A small contrastive image-text model, trained from scratch: encoder depths [2, 4, 4], text encoder layers 8.
Rows from block 3 of the image encoder of a small contrastive image-text model, named by matrix and row number. Rows with one number belong to one channel. Each number is 128 + 24 x the weight over its row's rms, rounded and kept within 0 to 255. All counts start at 0. Numbers have three digits each.
After each channel's rows are labels from the 100 images, of 14848, where the channel reaches its highest value: "strongest on" is what is common among them. Only what is clearly more common there than usual is listed. The data: rendered made-up planets. In brackets: how many of the 100.
# convs0: first 3x3 conv (encoder.blocks.3.convs.0.weight, 96x96x3x3, each kernel summed), inputs 0-95
# convs1: second 3x3 conv (encoder.blocks.3.convs.1.weight, 96x96x3x3, transposed, each kernel summed), outputs 0-95

convs0.18:120139137134156130123118131115124153105132103128113112116141050126114140115159151108112155146174133176101151123120118109116086180089095120083129073128116134138172133166114113123113180124121102111120154117103104167104148133188153154150136151139136120125124119157091133137109114125113137154
convs1.18:112118130149187126157094116107114159127130088116135146142131132135164126152113160143156098182113112139140153124089141096111140117126126140090119159125148155103115167155139187144118148095147143116134142114123173100120112162099121154141115132125132102179113115107119159171087098138123133180
strongest on: moons: two (54)

convs0.45:160146128158161145160128137165112154123150084137136118131150152145122148120151140146148090137136089090148142104120111109110122136149126097137167128135152082147140135142064093123095093098104111054171133136092105138132138166149136110131098115160126130136156124152084129130147121141117091113
convs1.45:134143126122091095106164138102124153151108100115126105147137174120139107131143161118127123178127142124184089147134114151153142146127108160117127147141102213162133140144159120185113144132144118134176123154120152134141098120163112123125139118123151098127111121131121176140139115138161156181
strongest on: cracked ice world (90); half lit (61)

convs0.44:165152102124154132142151136098192147101128103082115069133143123133116129101154148163097158125174139077108116143164107136103106136137123145122164112117143114116105102129132098159117091105111124138140108121159098109118172130120151126112178129114100115159162160156119151111135112097117109155
convs1.44:105143128104183159112132116169094181130166107164116168108118144145164119179191129160147095154168120130173114090127131130119166158138152105152134130141096172138144129138167144132120121181133091131128129128145119105142124134141144116133135117131124104133150114114114148157127139155139089113
strongest on: moons: three (97)

convs0.23:095113148109099094155123096159166096096129080152172151143116118113128130124140094149147135102074148112152104113138108151125120163123144128171112139119158125131091077094136143144138136139151094133137161130150131065097149169097128132129164143147103103106129143161138168120143121143137117107
convs1.23:100180162112164111135172127123150137176136156171145095119136082085150105143179120143131112102164169106117160162146106133128169128182131129126100131125126102140094111116139147173127154150111145126118105098165120118126153119147131121117143148135153096140132112173124137108164150138136132103
strongest on: lava world (74); rings (65)

convs0.34:147142163128131142120138112137110127136128129100121143183129125090157169123099138093128155088136137114141111143121117117133074137147131166141107094130121174141080098114133101137131171117082110074113121120122112139149128061121116156116118141160175123148176108112129150142092168152139120144
convs1.34:174139136143112148079152106144118129139131118119139114134117100147136163119103139121123106135097115148136118116118131154113171150135058132108160100136121153118054202147138159139121124124126137119130147119108132155090113127065111150097128113110145120113145123137130105074075127143115111108
strongest on: rings (83)

convs0.14:099147160146178086154133113144155141118147089135109143117140093152055121161140160112131125107127107154163148124135111087124125141154146091129165119144131134116114125125109092158154145135125099131128090086127118136090128118153136108167154141161151129087154143120127135158140076143100095100
convs1.14:154108121129128159138135125156154171084136147169139100157152122103140185142145104149141141181137116127121138117160127136130149110150103112142145131134167128117128115147150115113138155111113126150117156144114169123087128149108137125164138167107104157154122134115123163183130171154097163200
strongest on: moons: two (53)

convs0.39:095148137135115119123156146124179155123154111118129140096134118135160146160120089124134127153142125100170124139119119112109097130139132109145108143110154112133145088143115138149194160118138071164147142143055105118070138125130131131069125155116137130135113123135090129126114108186104134148
convs1.39:148118128150159144114160149108097192115170111111097099146123108110156156123116123116106137180138128159108103161126114121204150137143109134091112153131123103144117141127121133107202112117148126186119130140130095110108104112137134141074148141131145123145098124147130158121130153127093127127
strongest on: cracked ice world (100)

convs0.19:138122141132133133108120099132119168122122143106131089147121164104159124142112094127101139108117121156204112108138094137142151117114115137163169153159092124097135119134124124128133142158096092117145115212098163148103071140112128105140163120137105131090124134139111112161105135097136164123
convs1.19:132176155112087075121139144119116110135112098085136113102150087168121129160135137115114120090143152095134124204122117092112133143137122134123129114133086079134114138140148164139172073146116139167134155130108112130125116140110128168142110131102148134088149121126157159137141121153130134080
strongest on: cracked ice world (76); polar caps (58)

convs0.40:127171109146139130131136148112185081119080109108093156162124169134139115127118106146122106116137116122108141124126128099128110124101139102120137159168125134151129097099111169136138127121218104124143141082169111101115109118101080138145144159135139123136142085142111141136147149157133127085
convs1.40:146173090138113140118139129142152152150133196142152118142154132125155142151186092104094111155147122118139156136136111177121124103124152143152129123166154130133121152117167109134107134127102121135165129151166122109096149066113119129097160164109134085131167112180129117146138126117154129152
strongest on: moons: two (54)

convs0.88:136126163131167134147087126131121113100102083114140140140144144139089130107146152102101131154122115088116142136088111146149116102125136140135134137169149144176178114152134087109131152151152111113131140094120119083158132151121123115098085123109167083146130145127166134112056163113122160127
convs1.88:135121097119184133131102130125126172123156109113125180151131140110142155138146164115144160168094135118162141150107166119083148147116081137123120153102103107120155135118163171136087141141140155151160128155109163110125107160117101160126132156109137104163177093135100134110086115134123114117
strongest on: moons: two (53)

convs0.87:148130122135146164150143099119148144140122080098118092124188132153142102155135130106122116139114113116145165164153127108123102163139151150160124122143139112148122144135116134108136154098148093181135087134079081115114092097120121127092136175158149126138144130142130154090098105136070091133
convs1.87:145154095144137112106117158112125147104159142169148087075147132125151156099137103130102131120151154153162158101145122126126165140174133124118090139111149119139113148132120131155165137123162113162111127123155077119135113132101085089062143115098093126168119137139112085142122098157130152118
strongest on: moons: two (56)

convs0.91:139129118099171181109137123069152156141140135105121140131112109115136135140145150174111121134114134125124094112128114107120106121125090127109110121149128134199102128136148154167149157130128110077185113140111118131155133124100055154141119151114078146121153113113125133138154163124138086115
convs1.91:113145134150132149177169137115180109118139132114117104151129119136107124145127158102148114106093097111101140096128133129097106099127151160113111149159114208164111111125137108102156142161063139151123118116138134143135132125078144140155108134139135072098127161108159109126130142108117145088
strongest on: polar caps (85); desert world (46)

convs0.24:097167083135154136161129127135116150122103075134105159136176123148131144128109148146150096130159111100107144138156098082107148108141105099145147096140144126124112133167116126163115131092145100088157145101096140146079129143149139097143144113165091140122117120151096142157167125172097115113
convs1.24:143180138162088126153133137141138169148149140110147101144124158131097126143112099126116102146144147120163137137143155092108119136126132134156127126128138140141141151127099106133102127143109131150116155083142188145135180107132134115124139093112121105127188105172144147191140114174117143188
strongest on: moons: three (87)

convs0.4:131129102147189110110108129126150092131117083122151123113126158150153123168110123141138159116108149127145128129085122078141102103132131109144134149106154138132133115167116155137176137134137063141154154144090108128103092082139127131081135101127114137107135097121127138186108129189147120132
convs1.4:107135138094074144147144137120143139128121108107136136135134104140103118137151125133121119193123110127126105192160115167153107121109140151131109157122097112131115047112126132139187151160141121204130128121103098092155137132120133133151113159140134142092131135140159161100130121135119140108
strongest on: cracked ice world (87)

convs0.85:103142143129166135176123133071133103140103127132111108094160135118123160145114171170115083117124101128148145124154143169145120129118138140101143149134160106128163106143154161083119120061151128109101150160097149091155119110106113076101111117097163109135143101147126135127158149115139125141
convs1.85:099144128130110105140130128097161085091100125125110145138160106120155098145134110125137159151111149117131161160165148179095127134146175112089159127115101089133108087088117122126145133104157139136151148101101142137139141141151170124195137151163122162095109136129147146094093098105127128120
strongest on: polar caps (75); banded gas giant (48); lava world (38)

convs0.47:141128153112122109147121159165081137101087127095133114096130119125148116109095112153120109122133105098125113144124114138160144087149152090127092142147110113153100160164136119116137098140101118160149097172157134090188095157142142099119115091123121167112136162163135084134150144126159166133
convs1.47:111143146162110160108122166135172098135177114129074090116139125118133105161100110141124131116149143153131125151164117100093104141104118158149120103140103125156171097135141064114109123109124103152101146135143124144145136095116143194123143120159116160150162133106084161119105104132122104129
strongest on: cracked ice world (37)

convs0.9:136133106151140144144131152124148140118133086079139111121113103128109132111111143141183109148105122121120129091095101114114129132138085132121119142156142129121176129171103123129136159127113111121095165103136139082097170169133169144124117129120158114187140112126107105185079098124105140180
convs1.9:141126159125129110133135124113099179119161079094108104131111139123113113095075141089081119133110114119109053110097138149195126135149109162113129122105136153118169147110092114129094161113131121088138133152133147139095142153160114139085123139151137132116114128111097155142118119136103137109
strongest on: cracked ice world (79); full (59)

convs0.28:158144128143129133103143126070147160174163108129200107117153146094099139118116140051137163101119128111156142160103135116119156094108135129113134124106116193151122121137104112102124133158114122127113101163075115109116124119115154104137120125161134152115145094112146139121122163134147125123
convs1.28:183118132167112091182174095132140109095100129109158161121117111075137173114120137125123139091113141137126106106119119155134144152164149096124112133141141118102092215113144120105117170127128131140133120103127137142125116127093134117114122110132099160121148167118163152106118151152122094120
strongest on: rings (89); lava world (87)

convs0.84:101134140096147156110143122088100149126102137129125094142140165154169130132119104125103164084119114137107108135169131128141190139097115169107094134136150149110110131138141110157081164066119146134116127114133155115138157120099060153115138150147125106151160122113134104095132153161147109123
convs1.84:130129134166129136149112137171129109180146132122126145088142102120127145132091158140129099145098130094144127136091119134147130086125138115086135128137139194155050123125102172129109099079084092114120095138129109101116138110099166131120127116133137123135137126179150126112105167120122118103
strongest on: moons: three (79)

convs0.1:127159159154108135110147111133154189111142152114112129102136116139125107110128151154117124115163092139119113111183089114126105130131115110126123129138142089142147141141116102155115136096112075140131130114076129183083130181147134113161149088124133171126141136110085130130168103160085142113
convs1.1:088136090143084145153153157161141127150134114160148137128090196127127105133111096146136123100133116104131081102151103103128093121139151142148101132113104161127161146151137137140140145149130107120149118100131159168128138114107133160137128106161137113144109108117192141141134130123149129212
strongest on: lava world (61); cracked ice world (33)

convs0.63:084125216125142102107157105127121128125082149134110139086103122097102139110138137102109118086132152168103097132143151147118153136155158127123060097123133138136096141128147136148160110176128146130160108129127144118114120116117124123145146134104106200115132122129144121156151110139160104122
convs1.63:118070168155093133088167107090136145144096133156138086141123119100111134114099142130103114107049078147146121100127147125143112118128090132144128156119149122112139149123150120103120126139147082141113129120138122181152137111175140143124091172128120120133100092133119106101086109140135135129
strongest on: lava world (93); full (53)

convs0.0:153160135125127162122125130142148142142131093103144134136118086111159146124080090156134148141126119109135154128112089123127141152131119129094135115123124116154140105192143165121131143129118075107107110139103134119108178073110112152125116152165124083199129118139127105076120112179128132140
convs1.0:116109102144139126118073137149120151122164104134097114120109128122125149130103105090131109166110091137116125161124128103199090101131101188137119127115134136132125117095110105112103138163162081095144147074161114107116132122122126106102153150135163103134109113145099171121121110112109098087
strongest on: cratered rock (42)

convs0.68:098120210142152133098140083102148108147080086176136118141095133141152118104107115152126139097162150170123116121130111081144117138087151126166080131128101121108139113152183128099147103157129110126114129131148115104097144123148121129123136099124150163143123116155167130139131144142106125110
convs1.68:122077172160199137096173130070133149152105135171149141133131118137124097133081129116165121139093142175149142107112105151129131167108120125114142144113101123133146098143126150099105122119174097138130143128142125185155135098160136152142141183134120125134133137115114145128140138155147133129
strongest on: lava world (100); full (62)

convs0.55:117134141134145147145174143097136133094138134082121136101103148162061131130136140088097148141124140157136102104104137109149139161135135118106122145106141154126155131142132161087167133142141126147125182086163102104053143106145138093140133143099164117126122099141132162147078114123122123122
convs1.55:106115115140136102149139118050173163108166139116099118123134146092102128118079100129154163122137085118130151129115161136139135118138143099086111117129134107108112122104132127149181136097123152142108102112145154094101144170136101108166133134138117155152090147117142083155112091108122141162
strongest on: cracked ice world (66); gibbous (56)